A small spectrogram VAE, trained from scratch.
Model: 12.8M parameters, log mel input, encoder arch vit, encoder norm rmsnorm, encoder activation gelu, encoder patch size [8, 8], decoder norm batchnorm.
Training: soap at rate 0.0028, 4900 steps, batches of 64.
Data: trained on melodies that start on their tonic, played by one synthesised instrument, 26041 training examples.
Rows from block 13 of the encoder, named by matrix and row number. Rows with one number belong to one neuron. Each number is 128 + 32 x the weight over its row's rms, rounded and kept within 0 to 255. All counts start at 0. Numbers have three digits each. After the name is the row's rms in percent of the matrix's.
# fc1: MLP up (encoder.blocks.13.mlp.fc1.weight, 1024x256), inputs 172-255
# fc2: MLP down (encoder.blocks.13.mlp.fc2.weight, 256x1024, transposed), outputs 172-255
fc1.329 132:142087128119097100118079157125118149087141107160121063171162189184147071181067129166157124146131155143148019174133121154149121147132115167146170155137129133092142187092190122108111138170140100155020135158087130117151181127163159187103107099162165128105
fc1.330 122:061137117144161144112137165112005088110070134166135110102052133044121108069113115113147044131161168144128117141118138155100118140121176120133131139123171140119137108103123110078121120129130117139046078070175129104142130134139101169153105164152127126113
fc1.331 052:084128132106132136192123143131128154091114110113165139023104138110160109107127124106142146127128107143133146138112056138096124137103136099075140129130174127142128137148081093195160099105110100103097125142075255097151148154127098149109116162108100191138
fc1.332 069:094128155034129186053130129125109132146090114131135120155122159136170144121046069156107136136099086110147167103195118101129101107127153168119115147132184124071116097178179183073131159190110134135141074098137111130135157143132131131163131106127136039136
fc1.333 081:065118169066118169110138135121141127159109134217151162178092140185157130124093103153131127142125109121175126128125123094142118136113147109047163072151114130088038117139133135069162122167135125114143140173127155133141135156159151138124119120188127122065
fc1.334 055:068129087091099127119158123130150107135117109121060143093062085110117109147106099138084178125128133116157113108133139129104138123145059132083123172085118133241116165140119133135133124145133108111131115127126137120133197141163126204082109152125128177141
fc1.335 062:101114134098227069150108081128126167179098104102147136092162127096106113106142117141145233087083163111089086148112129058149109140110137141107068108122176111099112119058118139112086120117126064155210127155129111126149120110109137117110120131124093086139
fc1.336 067:085126137125175148130144132117103071146115090137006073107199148092178165125110097125115139123024210130132129116101129182155096128127158125122151141134156155133130116149114142145127138136123107119163169232135087071096097130124151114106130102110123073102
fc1.337 075:189119146177186130117133132074133104142153124125124135135114135092065131130132079100143109173143078128128140101121132185193116147117207141130101086149023126169090103094124183109124132132099124149200146129055126112114095125116110162121174166140128103132
fc1.338 124:085142124151145131114159142156157122109161112133122101082168234102108122175172250103112162123120142128138170126171105128128169154112127113126115128118129140147136130096147101156170125140143119126135138054127111092123100177131138150170075128101136000088
fc1.339 160:137119147140090111154117067160133204130129127141136128128054090065184119080074132123084129060096097070159143134154107065135163101090145193192125158094107111221085141108121118115130130106152141107111023082166148144134104156130154150118090134110091098139
fc1.340 096:142126127079128124132131119033075165095089149190056089155129142120128129137121096160152141156128135129115157146139090155074136127110104123126131143126193190125098153136150126103108170135125127139129096097116153114189104135197142171122073110167109206177
fc1.341 060:100119146125192156124175110155119081162126163125146111151168130110118134121103114074143146117113159074119134126160122103086166127124136079116123111113183152155129191100135125128087126138128124110103096122170139109077118154158059059125075130048107010093
fc1.342 113:100131193108122148115114171167105149186148169172128104128139165128144103128076123106157145136116110131135125128185112143100172113073135129139081150138108162167133124118107097044131139168108133095078126104061154104116122107123089109068123101175088118083
fc1.343 122:169100132107133104136116149139097114116165156156144157130145135098121129183135122172092161128144155157109089101152115139088111114143096116088154135174132179155154164082121131133126141133102142129127160197095159126140128144131109124114125146102109128182
fc1.344 089:122108117125172138153099169147122125110197137142129158114056145150089141072128095121107135123128114129087154084132118129053182053160152123133095123139061124159123071126126119118126139130178138130160069101137114157101117094113098128048109130136131145089
fc1.345 058:129148133130129055112110170120169080099192117114137131115131107134141106131124098121108122161165130142117107102128127140039070147143123096152114142122175138164154192188123129168064120119144180118046113077194128138113128109153072126117112127135120128129
fc1.346 066:170071129141238167120143165106129134117078138110122120127100122125142122147141074130115128092146089145124101149151113094071124104108121143110143141101130079162139160129135162123146187094101120145127134132143134127154125088106133140158040096149118097146
fc1.347 099:100148133139102124136126130126157155108099163018127153133176116161088120137125219184135116104161125138126142143130069138077147146113152127114109145115180090131144166130114128174113131142127100111184076152133095136174146197131127170124166115130160114168
fc1.348 103:155123127147107127164148115135222118156142125095136085150152117134161139127115128121035072109125117135086219108165170120132184148127134125126086164150172218177123135167136103142139145112163146078151204082144091145130130118117098165142103140086130107114
fc1.349 076:120146039123190068110074094135126110133132133109129141022136152160124130142194116133123185144164117126071177119064122122097125184079113061136133066078181138177109148105128084130116093125138092136120139123182152120146121109185165166136128127119126132130
fc1.350 129:119101097166137124081135130088127110129128108130103126079124162130150153096135139139065044132115101129131112109131163125127106132237182114188139073091090085229111121115129158119078061110120137163171171174114130081112055116108137127133162152167134138107
fc1.351 075:127133144148162152117100150069079133130159125079155106158097149122124133234115082169132157137170123099116040121000130131121150113122144135161174111154140062113150127173140134082159232173119153133132091151203093120160129090122174116127106105137130147165
fc1.352 090:127081194157081121128120120160181140118158142123150104197128127143112150151192133165145109141126123065148143062134096116128095130128137127059116140219125153190128144108162106211147129142098159120193114175126136128128165170125087128135130150221135144121
fc1.353 076:153142157008105091122125181169117127157101128119175114142184152098088134208132112166109148126121127214140111123189129127109136079127135136110106128156132138061165130087101125118066168128113124107128137118126154081139138101125117100055172158124105142136
fc1.354 129:170136153110191150149024133196121087133140137133127135135073165190173000136100164136125103142131093123148111129124127170126205133113130170172130109140115086121140112132138078122161145120148137127097122115127118141212115128131145127136108125126148135123
fc1.355 062:137127122105084131151181055163117148135082134160124127101151209185120114181167093083174184130078128121144053126120086108132130164134145115127146125107123123111128084125183053121122119118134114081176114118157098153093155136156164095104133126152177127124
fc1.356 076:171135122134055109140084138101114132079087120141157083119088129069100130160197112140095087103125100138126163140191118116167139130153077137158124109148153161159150170110145179131069079115131169122138095118159134142142090130140133153131148150116046103130
fc1.357 081:098121068151142140129132061121128145133136124089110106133104128117149108129132145148143143076128136119183003192102131108094192099117156134125134134128126088063106130112109109117121193148121123137044133037126129088126123132144133175136106127143133091127
fc1.358 114:204127119175145106074127065118113159130104173159119140081135216144075107148130122094141115160132090123138084106094125188129122106127110127123129125119160128171084139118132132148013060131079115125151090100165125144124121180126185115141126129111064143133
fc1.359 083:067129136128146178108055128119092084100077131083091194095125145097150147155125141145158124132112120168137118159174108132153071173163204103077062037132136116152118129137126130173121127143152162139113127126104120099088139161087116090109182117117110101091
fc1.360 065:093163115115156123181151088160163148148125136104132116099124080121121105115043150106110095106080067162130100127130146144090129198117196126116131122129255131109086189142148125111135075123144129131120086143116148160117128073157139085119108133074163137135
fc1.361 072:134148142162104153114098133147093122044118124149162126117062127117150154129096116176087137127125139131124215140177125128002121110141152160140124191176171146100174160148111137147126129138153122134129088136137103120130182128113132089159177129123154155200
fc1.362 087:154114119146099109098068102147127149118141093151204180141151136114092120116135131145157100146097160121214126139193109122183089146076127129103130126150121133181117120112177127151160154130126127112142087141136150133116130140106101140129138132134118080087
fc1.363 065:151188204066069167126149202226136064104124121133101060160115154107143092174088096158142126141126107080092110141196084130122104131125127097156118137164123157085109181141135118140081137117059125117122132212157044130129132168129125132114190149136097171114
fc1.364 090:121123129127135214127210145255096103105084141145146091126142125070124109165076148132130198132106094094152152146120134127150146128141255143129126124140220124113107112128119109159141109143132092117130130123184126130189145152130123124109140144112165110157
fc1.365 110:135163116091103146130133120061121139073108130128173136128143130124149126130130131130149139182064159153136137129186069158117129167125152208123116129143145078115130141087200167189129086121079069129071105159090177126140122189105180152109109146092150128123
fc1.366 073:206142097113093142127071180184131107134041106131128153125099150157150124103089125136150157131095148136113157105239118124125076113097094158125128149146129133073118125148130160109089136190130099125123191132113128128136130192141118116131137121148127128084
fc1.367 069:078110131120141074117145108088136151114133129134125124119128107118128128117144141128124121107133141127107102130071116134049089167129146052129050092106213140092095112163102143114171138138138155131115102066105125130160126128130092156116164130144143155154
fc1.368 098:091129142164083123121118201128153146155147103082133129111151180133143119154125143132178157122145100198103151103137122166157129146127201128137163067161104126117100124170121113132128140071133125131120087158109118124140128125147087116165236095136159141127
fc1.369 091:171146095191088179134137126168154115141120134118152136157129116133140101140135115125168107123128113128123255130108168161111124126128124128107127127180101192101102153159146191134131026173118136163134209170119130168152126152089144124128124129060108180088
fc1.370 074:124158110128145160177130125191079120129137128186128128118124117127116110123126128091125088145118161174093162122128123138086135090134109100129000128149142132055136128121116133094130112150172137122142108133156098129125164097139199100101118176133157159089
fc1.371 141:126083106105168176080122123050102090111255116150144112074126145137128114074118125105078121134079089110102108120059180135127181098154128143143135128131105146174123094145121167134114115090142121131218142116131091125185033151081148086100137131129147154132
fc1.372 078:150121105157127123132176130133141134122103048125103156103109123159174127154149150128127118122130081097115175127237147115098111147082198120122131117088150141219116230134126147128093103134073161126139116142135178085100130098140012121018129191082102137132
fc1.373 223:150136138093128130133152159193037177173106166100135085128157102132158127120168163063145131078080116178101116126133118117125119115128130132181093131191145130115103142137047075087143122154165117132122127053161164104125139123164088095099134126142124118195
fc1.374 163:134135156083134192097146120141060081141094125112124118137089127138197102118140073119110145136097148136116172080154158134175133085115121137182105169134135192125086148084074148099122134194175140117127118112105140095160158136183106107125099122198128043118
fc1.375 230:152115169140151104164093121094160149093088115128073106111141127122114143083119166187089105116092121194158168094137148121076127123124082124148106068127094060122152112124138148164110109126139103163152162150139129192121136128096163139131096141122161107121
fc1.376 064:111129081124080158144090160092124130132142100068154166124115105162185142127136114091108149133129108198127141118106083116134112099127098113125134131161170129159140194128138122178069127125127057000142133190175092120136129091161132132228129156164116143130
fc1.377 232:120120144117107098094139141131122147242149152140136140132121152110153134120129112133112073063082114067120146115115117111100089080130095065153151086127255096163128103143140175130125123115107147161131127137129159126110141103115037108132171109141108114129
fc1.378 129:080132129127158157107197141125164124151065138126051160118150149089156127134091206167122098093107125148127034136165142124137150118117173124135089126109120164066130155154119142120166162163181170136109133103090104184116123167132104135137214118119101103127
fc1.379 083:165126124084129111106124088144137130156144139136014100099160138129138141124095121118153092152089161131128127145191136107124129144087148129121105124110114133192124102053111215115178173149123141133092091089112125155076110171127174200064136118164128134083
fc1.380 073:125117134089095129105140179122131089160132145105191157144136112167139180150093127088115080203022181159090127124151110135121137106129196122129102173177115102079141153156128131079127158183149114126151138081091136110137117113118135077152093082123140133097
fc1.381 168:138157126088047136151123172141099193146013105111144145146126161072147068145103129126113140113122134130105162119212116129131146119144188175155103160122166129052155115136137223108132200116112109083143151141120110189114163153118125078037149122070147099177
fc1.382 081:217130079088104137185147204100072104084210111186152115110101129116109102127069142135127079140133065129096133123137162141147168111158159160136179122159093121162127126124127147124131145114128128130059103127132068132141102128086105146127095125098131145106
fc1.383 090:123107100130150069125132128122132176201115132147114126161104052106137097123107122090086127072056169099131105107124156098107136109121190116218064163098207137109144132130170129170133178125131134126127142060129131138147136198122096144070126125133099133121
fc1.384 055:120112128186176115138150106108176074138173121130154175146163185129106131190123135078156141116153129129101131071187110115175131115130145048077094167177143111141025149111129137121134122115129158129157112109137128075135085175172043133140133106126145078140
fc1.385 116:140142129138024103152127134130142130145128121152231132127117064109129127118089145085116135118146125088078125123125103133147128158125204131169178184180159126090107115127075095124174188148180097150115026113176138146146119126153138116151178144138140150092
fc1.386 056:126098169145103133153113124172129126177139084090113255126144082126156131109134139167132255151096133108128057097118111121132093110143141088130067157107158131203111139118128113102173121140138142119194126103124129101140112111120142134159164114125108107128
fc1.387 077:120213176102173131135131167055158104140092102127053148130151139124143106128109125147124190119125142126129094129118181142090102121073091142120135158163139075093197166173096141083058076128061088083127121170067072142131116121135125106127053089079118100149
fc1.388 071:159146119112100127078138142190102097125066123212159091131009153103117182095132084110157126143178123179066126174080198146149055119140118150087129122117128139135123080082118144108116098137109104173161160137162104146141182150135194131113102114165117041106
fc1.389 089:108099128128185128136126140188069157094254128159078136153124106176149127085125115059123136099110069126134210105097127116135121169164189081144154134129132155185096104141114090173076130162175065160150079142142123139157090128190148125150108091147122120156
fc1.390 068:124114159124184226192132142163122086182082144127156123119097129161125128152124121066137131067132126125089169129166188123121120128128187116170128131071182128095127092138145115060146143140128128093046186100138114139121153138146122122096115141116161099123
fc1.391 144:094142130185099192106115169195129066091122154132155132164072081116109128137135112093105134129167146109102194112139119133182141131138103128118113161173131183125096086144089131139162108108165133099130092126098097107153166140118061119127110157087145064146
fc1.392 052:217120098138099138127133130150133195113116096117136128110016025139144134113132061203115108078200150105132126133121093145165111132137153114069143138098173120126130174091157129081133132142128101143149085125130136133171120141127131125149129170135101131137
fc1.393 200:138159114077069124096127108155110189118115080130131159175174145019102112180074118111169096133112157141182084138166157114135101108113229138158147155081050154160181071131155158131141208120106112077106103149065127185127126168106199116027125084121109132091
fc1.394 065:152217062112130163128208133150133145166125117132117155189140184090148103154150148142123113099146145151138111119255130150156066149087213142127107152114156132121109145120128179113110123168133149131130140105127114105132127138115128128126143123037129057116
fc1.395 060:079128139089169117136110102120126146156071085105013148110137042169162119111135150126108191195133111082129111116140109109093071160088139100111073130075149142179129158130106087144132198133144156120228162134158195132150129107048150118107155056080159132152
fc1.396 074:119106131136125106136147078117160167126163130114127135111093100136122152122177103094130133041101121129135118117064131114123097133151118119111067097112093124202189133128188162213048120120117128120184136125147128106113059144058133146129125147121155122172
fc1.397 062:109131187135152178125149099106119107067128128102120110142063091112133143137179094139155137083126098131102100118000131115192152124128139137127095098169161117124102100131165135079130143143135147131184135116173121121121128107131155163155057120110148169141
fc1.398 097:151189102118119131125155109138119127126110124165134127100109150120127116150124124130157160109145140123151094128126151124057126151134151132145155136107109153182153171134125084116125177248094126115128104110126193138180140127146140123118084154176103134113
fc1.399 073:152083137128142111129136162124140128122117111124126103168125138097142114125131147120217128192052100122117109136164128096103084115133228102182054144128133125178131179094106136162092138101146096142129126068203140141131147129131121145152117089140138128148
fc1.400 113:126157104094159095135147149046154163082063128174135160133133131119117133127135150137136113154055131123146047137173124119133119109101172111155173107083152122089162146124128189102114146136098148121130109101132197141121124114142189143129099095133124071112
fc1.401 102:125135128203092145149198139147150156110104137201099094122152166139153130155127186148119218128189155136173107099142057085131072126113112149116126147103151129151118141106158140154151149122115150139141212102130195132110141169065129091097105134096113110109
fc1.402 053:125145134097109125130160132147124085127135129115108115110189146135146128192113122131084156093162150188087123127120083123155163139121088116166127128138187107151137132138119126124157197188207145131114135135190110124156141138173139161116151104066186143141
fc1.403 091:133123153124093126077125123150120108138115153093133126156159093149139132121104129082073110118119108106099167118132139076108089103166133172158092155161205155131126112149125152173125113164178133125255132127170126114120154123104161051136150112168151128155
fc1.404 081:221098142089106123150129124190105049125094102175125119127087114123125133132126103173119174127167059020185127121149108171029160130165057078102116137134140201127135125101085128154109128146128130144114173152117095131156137233134142120014141168112132240133
fc2.329 091:115081112128115069149178126131090165096156098135102144124154145137145132130137108127144077148096106136132182151095039123127071077122139134104129127113132127135132116117118136158150126095135176146134104170113135135134097068119148092148110138157138134109
fc2.330 086:137111124156167145156138127186164126220161084158138157119118132169144156129210184147098185108064133128087149119137126054135136128146123116156073132118166145130088107126155068197116102132142122165137100140123160134174135081126133203127137195127126200112
fc2.331 083:158113143086117159124116047142132126105153140132148111072127187121127166126141124128121088116134114122132133103147122145122127124126137103117083116108130127140151113108140123144122089134132114168221106167150128147119120163118160137146163129128119118138
fc2.332 084:134134144102094055128126144127123129093143149074160152127125104136180176127117103145204151108136131129113141123128115165126065177128147124125145123137148122123138204158136128160128094150128107123039129131194125116174116125100137123132123129156120115077
fc2.333 085:180149163108153063098155135122121120121133187104240142159142105154123126184137113134130132159100113111118139122162095128133176105125162135159134145125160126127139188174134124144108104116142075158120140133148111120125127133121167129144129124144116109177
fc2.334 096:118118122116086156142122099155116135144189134127200080144138111129123107138121140129156157067145115133125127131119129130135125157133173155126164130173106132153125065094143155153140069134132135140205123136156126067136103146115129129135205130124145075092
fc2.335 059:141095108121126134140129126130155140134172164121106146153112111152157134127132073144111145146127152120136120164139117150142109110102086130133142124118153119128110141126207201123138212124143202107147145171025163104175100102132149158119139139129151153135
fc2.336 077:174128125128047111108138110165126088144133139125209215118126178146090097127149157130100126139124134119131163160217159082127105133116064123121080116064132124144095139135139141127139139130102171120051137125087143108170149128144126108140167128109097114135
fc2.337 063:122098121137090117180161110190126111127115125114162155154166148157130140148114127113118159112130138117089148151148152131136155124171000126086121133140146139134125132115134127118145087129130142124131111127234147162172091170123159059129110123085139106121
fc2.338 084:193141088146062124123129122073161132162142148076158098151111146126115129117188122097155099121088147102096112145124119125115115122122125115166097196113114135094155165152210094142052076120130099094147139145151139151096123155124181164129122076127125133105
fc2.339 117:132088112092126135096094172112114128088119115075149106129139099139122167073130157129135093129132119122103125104153148117086062118131172128065135122147107082139087108115146129087139118125119000128110134153059080158160143151080161169142103101127182086132
fc2.340 072:069088159129143116168115149139144053151118127141095127116138201139157185125168140062135164146146128127182132117142130106129091168160076141116132119133167129127119156116139153165129150136143102116125145141134134092133129135128103117140132129133164153150
fc2.341 117:130144159114097125133131124116115124069119063128134156167118139121126157118121118135126118146119135130130141111099125130133000154136066132138173129108147128106127013193115127130175134128129125169097120124110129139129122152129132183163236091118119147132
fc2.342 075:122179129131119138113087167030134110132153133119053124106129117141113127087212107134130087129165120117138154122105105124134123132141120150140022143129182108146127103130086120133172123111145137130136130137143112116186125217121096122123105171135164156170
fc2.343 074:145135095129132139093144134105198096079141149120119139130129118162109123125170132125124129127131117113126124114060124125095152151154194166149120101107126154086120119132126141210121105119193112141161128141113134104130137128132133206153098145072121132139
fc2.344 069:112129112127082134141058111159124078153132149128094178172168154126227117151121215123094035108137135126127119132214152131134142153108190123112112143122145095142119163140128103180122075101131140137137106130101064000130136179143110113184130107146112119167
fc2.345 100:079161110121105151137118093131121130152098089141116126205148129087127134128156108116151155158138133113120149132207143182132196152131155136122102132144119121147147058098103124125255105131108030125188123127061127145106121151141163147108000125127120172183
fc2.346 078:128128134123030040112168155133136117174161107120047071088128113150083151127158158171131255218130123116147110166121120118131150129128109145122140082127150125126140117084165133170016140125130135074117128134165121142175129116112147200128203175130128113093
fc2.347 070:141135119082063149076158142140122118106095199102043105127169163140142129145195086138182125094137155117160075155000128140123134112100118143138102124139133158122116092133126127080039166088071127154151169157042126109064119064132103103107038094077128132135
fc2.348 061:114138145127112086134128107102134134139070102156160177077131130091116111123119104122118165140142121155122053127126141110112162115131111150125167134106115137137148078103124122091087035159132082144090107163181131125155125148129146153115040080131140149133
fc2.349 078:178135136118101161157130127141132092141134100127153136104041109124135115126158148131128200119158126137145124094207180101130129117129106129118129139138132145102167118166157163148094138112117196109168136140073132139165135085101146122080113109130126118145
fc2.350 095:116123111127122145163081112134137138058139142089085131177106178125132123132137117121154161124119126120160126130077126102128087173076127158119119113102122143126153193177142123115126137140148103069084078124121122089136139171126088165133137096113127125128
fc2.351 068:155121136101079098089133048129101126131163100137109153114161108142124127125054132149080226157144126128125188143107134089118132133132112122133000132175153135132147123116130114134114149122128059146182088129088124165157088115119124141130001154127123073049
fc2.352 067:129111113128146091118116118060127094138141128121199186142142123131159128122116165160089216128172129187125125113127121148117132114098152120121208128122133131136147159170118105127254169120132107142122128138124210119117129041129132125167092128113144139156
fc2.353 057:088146129135089153095105124100132103192115078143035079109148149117128120117151081128105161156155126129071107165054111119139028144130015147131139127080148127178125128120125128083115100136140150084094090153117119133115117084096128086119115095129139121138
fc2.354 083:057061124111076154144166085200091125128110132130093123062124144113132155087063120142129123120128127067120171126160098118076128157127089093104129116120146136113124116137077125146032132129141105161143167149089165130146118131190118132121173125070119116102
fc2.355 072:120127107129132000155128198117143126126135131147121151127131017126141148128109129158127131143155150141125154106121133134125072143131175112141102110134110145134125137135130127099105125128153118115083168130175128125138106082105136108126052060114129127127
fc2.356 066:121133135127142120141101105108120137129187127138127124070127207152126129131132124130132145124114142133119128123046127111125057135116130119123119141071118164132116129059135112118098202131120134103130121063106096115136142118129138064171151147125147086139
fc2.357 077:128085126108132109141115124187129136133145206128150099127165103128149137132148148116129105104123143127105191131109155104116000076130151141030122158156098125147114150130132100120173150124122105151065146136097176133133135132120146115129229106157134059075
fc2.358 089:078126166074078136125137145120133109144153136148191148086114111119136140127139134123125203132136128132089176154171133080129109148123152099129102128129097134123169100064158104084137145142118129129121086142143120110128137119149103118121020116115150216113
fc2.359 076:178119116092031051128100083138131130096126136108132093124131090124116102151156129132097119160128130108122186130119060107118122123138026047126140137171130126134101137148137142145197084135134070127103130150094161187136126173156132141128234122148124171136
fc2.360 108:173027150128095071150110168091123125183151140133193138160128181125135152124096111180140183114173133132115124155185093040132117080131063134134161127162100121149144082076135161124172162129147135084181171145130132127147115122127146137128172109117128113175
fc2.361 071:107096109108131051085110127219141132174126105135084129133122182163129133128130110113110013128117133128130141118092133147085096128128063102093073129112124119129124088143147128170078162125135129127082089140101122128129134157127129158128239129097125132145
fc2.362 071:103112113155165097129130124174114119148116143128044035169128135128125126122113149128127127111132145145130127129103122129120185065089178113140121131088136079128143081109110127119143149125130136127100132130152128077112135131096122105110141136096136138046
fc2.363 075:113144131119000189135131124152141095221134137107131128204124107116155127129120133127127138137137118139132159118117128086113178161130183111132018133123131139098139123124146112120242128130127072108027125085137118131182122135124118097128115096136127178093
fc2.364 091:154110115091090089100142152108106115134134112111168141178115072139121145126134131114110162131133118128119143173142118127120091131120079120134243124123150131131124134130118131190164101125130122174126151135119120111142126135126076139121148132130127118118
fc2.365 065:118096100074156154128120117138135104131100117166062131122103113118180134127097096128119042097150129129137117128087107156121121117127114130148174128154126107137084145133149133123194148123139123144134125146119117056160130121132161169154255138155124131113
fc2.366 063:146152119141100105172094125195113126142113157100103099115131148182121163108189109132128118130162108130085148141149117088114136138124134133112129128135141104166110075125124135129218096121120165123136117139088134120129132120126107149128042198147136068125
fc2.367 067:150129109133187147116124108140120138052115155128145171135103103121122115106121119121148078129126135112134130120132128156149150137150146128128131172131102127136145123067114117124000145127131194092143130167153128126089129108130134171108174124085125121115
fc2.368 066:112161129127110140126135101089128178127120116119129133142127068127121132131154122127194135123082123137128172125232149125130096179125151102146135179099133128118140138146164128148201111180126044139117064134127132042149128143127130116104232161130163129112
fc2.369 079:128136145126160117122110110136115123102131072112147077160116113139123173115158104128128082144160128149111101120155128111142158134115095129127096117055145130145131171128110135117149129130156168152121053101099091087119104187128109110148098169168124099111
fc2.370 072:117150122128132118097123152141127112129116120124118150124130163132148137134122127095127238127192151128144117111175118122097138160136093134135134123121109139127090093133142125149013154129132087089134148114114122100110131116152119203139111141055160106137
fc2.371 089:195049165152117053157231122198165118139064126123194173118136057107110129158116127114115120140134120127110167086103081108091045144115119043090098151115188127077128170130116117157183094150149137133075146094111148130149164132151106161088122145089138141160
fc2.372 101:092145146143067132081148099110130168117102131130153102170123112095090153101127114131136166144117151142134117134182151141119080118089097118138071126133164127137197109160148131073109130137117061174141130150165112091076144140135115067127090153108118125116
fc2.373 291:113144156098091131111131145056134112119138067125086170125129078162130148100108095142127088112134106132121131123137161130149140119161106129113041090125096120124157160097141114128072122119114177140160090182180109177129114108119132105129135118145154136048
fc2.374 117:133124091156159113122156157122093151068028131148133047084126161160142122092137104109108113139126128154176141114126102112129196053130086162105163113108171062132140101097121132126100155122130159163152116086152102134129105142124143147176157185123133083058
fc2.375 199:176154078088170153092177108116135134168109161119116142094083117114134114125120129138179135079130170123125129109140133135132181129136163115122147162183115127139097187092122162144040120148101167107150096131146146067182138108120123172144213116102128095116
fc2.376 081:128100111175133067135135126187113128126105127134096163200112155129144128128132129135134162120122139130129179129175127131125096089137215103129150157110117119152108096105124126058094158149128158126123132121047141160134138121127140140125229118104127130183
fc2.377 286:118137111127153196158124115162125183066171100153103139141139120154140110127111144096155121160128118135119148162114095173173160127119235197103116128114126128180116178132120089097138160086189134081175120133141077114165083118096219159133080094140147130078
fc2.378 097:129094152101165091135064148128107134127118134103144114098142148120117131128189150165206036116162126107132154136095111146149173153102100127093183065141160086081155071134088154147094069132075140103091150122121122142164130213136126191169050139133123128149
fc2.379 108:118108135173255128138132139118135127139127129126242194128110067128129134139134128104136100135113128122118122114086089118129123119128106116161083116144128123112124121202128130067123114152117082170107129131201129101129105142121144066136054153130123184126
fc2.380 076:135151071135193199141101130132130107113164099124000173101136156138094128128154147144116112139168116135107108144089129122124088134131115155169140127173099126139107120122146122145079078134119147125143167108122106129125098134100107126125135117131095113218
fc2.381 095:150142137082104167128109130103082123160132129115093150101123048147082104128125075114129128156135138109155158125121149147174141117086058094086125098135154136139143103128135129114058126129132153111124114145211122062127133147112137160129081128128128031137
fc2.382 081:121130124140079123132135092122120134144093134123167174101130105104154152112105128109100123123108146107123129088165098109132149193111132146139040117140139123119104139098129128135050097158131118160131118124154131163052126134148118134143232170119125222115
fc2.383 075:137106125109047110134145212181128090132125151170125013116130089130148131112151141149130158124114128129121130128131076130108192115091121103098155133119192102109106100108119150139124217131134202099053130135152157143100166124149130142130146165129132140129
fc2.384 066:131190199131106082143122158109084134133155155130060061175134085129112134133137153129183172108141098126127129123125124127118181136109106106129238136112122123113113206141134121118097161128132177126122146135144130062115129127118124140093012169114123179142
fc2.385 080:111156130146150204126143156096129130105122154139211151131156104151120133115145129134097121130126086162109127121133123086128154114128081157127124114127072148097127051129160132137119133125122176160127107119093131129131122132096128110090126145085236197124
fc2.386 108:135128126128099154119129086129138120103135208168092123181135193118147129128149158129121065129122133100124132135199126079129184128123080128142166121160090110155080104094129140139135141134128111164106110116134128123116124101129143197145161158122128178126
fc2.387 056:137090150176199073083133085142138134096127127100161095130129119140109128116134119127119056216178137113185125176082144153126118123148133127164115129118142160129134118116136147117149154125127129188122184095169126173219126127118115114115021104162130167130
fc2.388 058:129116121049073132139109155170141131166183121125168095145131171182126127129136142128107134109099121147128129125128122123132140114104113104144112129105138138118128160134174128119100120097166138179125093124080133227173130138115129192121214129128125187085
fc2.389 072:131128072178112155170145091126136137159062192136110082126084123115081142143176132123130090104198147137122137144181163136091162139122083111139142157112152126129093159168107155175241123130130154124111129106096128046129127147152056151134209133153125096101
fc2.390 085:143130138118084108081132144055155140125161151128206057099117126122106160133123129152123218157124125131127116119173108133115182146125124159107138128127144120114092183105148137145096127115126200144132128120129114119204143107127154161136050132104137016133
fc2.391 091:181149077109111099128114175070164147140053098099102140104177112088020142125129123117148102143133130131115134107106172149091131177127098125108101149109174110115133154082157078135069217103137137117188116140122121161114137155085129168127125127136123162147
fc2.392 059:127180109128156152139081151169125118146138117120146099186135199132141150161094132128138128156135132166071143107102133120122213118134206127137119128124097120130115165087134121142123162143111137176140128128095130178150161115123148182129235114106121205116
fc2.393 093:124167128112122084128100170143093089144143140137089169122146233128154136159183104126055116125130114123159128130138098125144153135125128136125176129136166147090117098110158131146032087105178150091178077114124139137110129118147121092142096131138175101124
fc2.394 113:118129115113138124113128139120129135134158129115131105115133112130132133158103120128142053155113127115134121106052142139131120142133004119130108127112111130127108107120126127121104135128129126135135126128219133151044128137113143120131129123125128165112
fc2.395 104:139131103121019125132128137147126128109138137127211139124122126126095131125122133128129054147140128137140122131184158137128214124155163109127214127130128139149137023112103143054033096135129105143071125138157128151160127159136128112128164106132117122123
fc2.396 060:114129100139178220125067085128131153113120149123079200145112198126112125120149167138131075106092132129155111137173128114131213116118179111124168134127118142130119145149139098058065122114135173112195129160109151087102177133112120148113121078084133143082
fc2.397 067:164117132106167074178074105129134082099133119105144136160191152148135119146129092116133162119121107129139115118151119159166093118126121080121078126115130139113156212092101121048136194129104072116096121116182121163146189144135110179133190067130116088101
fc2.398 110:137158116117075148138083152190134092144164125104138084129141195131116138148116145160127135190133130117125131117080096112159155125133141130085150113137144128108126131138132128137153066147121040150127130134163150115142139173131150113133129149133125180104
fc2.399 102:120135156137137122129126058112087115092127153154135113145122212118154111138091129126103204136141132131134130168069145116148094127129170147126150133093139130165178149220169115071065134134126116115114134139116138123112134129138122160098030138107140097099
fc2.400 067:129130137143164089096199072099121123106132129134187111117141153120154138130109187149124193135143131122126140113163121133158156059135126113139156125149122116149107135131166148197124136128125106167075160121255140080128122091137128138166183152136146167104
fc2.401 089:180112128063113132116109122185136136139174134103255129122128149127152116131145100116104129052123132127089133105134156188143187149150174141129193150136130129148058172116133120106085045122126173017132122142109102106133122123125121103125107123142135102110
fc2.402 088:121136110115089081128126171163133101136158139145166118133137209107096167135118111113109096147137127130126132123102124113135120117128175143118170134119126131109140122142114132199087075136131133134152155141059141103117132105121127147132095081137129076113
fc2.403 080:128149127127109125119115142128182109137136105127132180095114189115144136193108130107125183146174129078130120170164122127116098133096133084110128153109130140139169124140135137104109187104076087138118146133099125080136136172138143166128113102122072124119
fc2.404 073:129128141111086159115127077079118178107137106121226082074152117130187126129133102126191085162125129119083118130108092164133020203146213131133134118084125146093140117107121133132160147127132116161153141135087105131038129138125132136133176089131132166120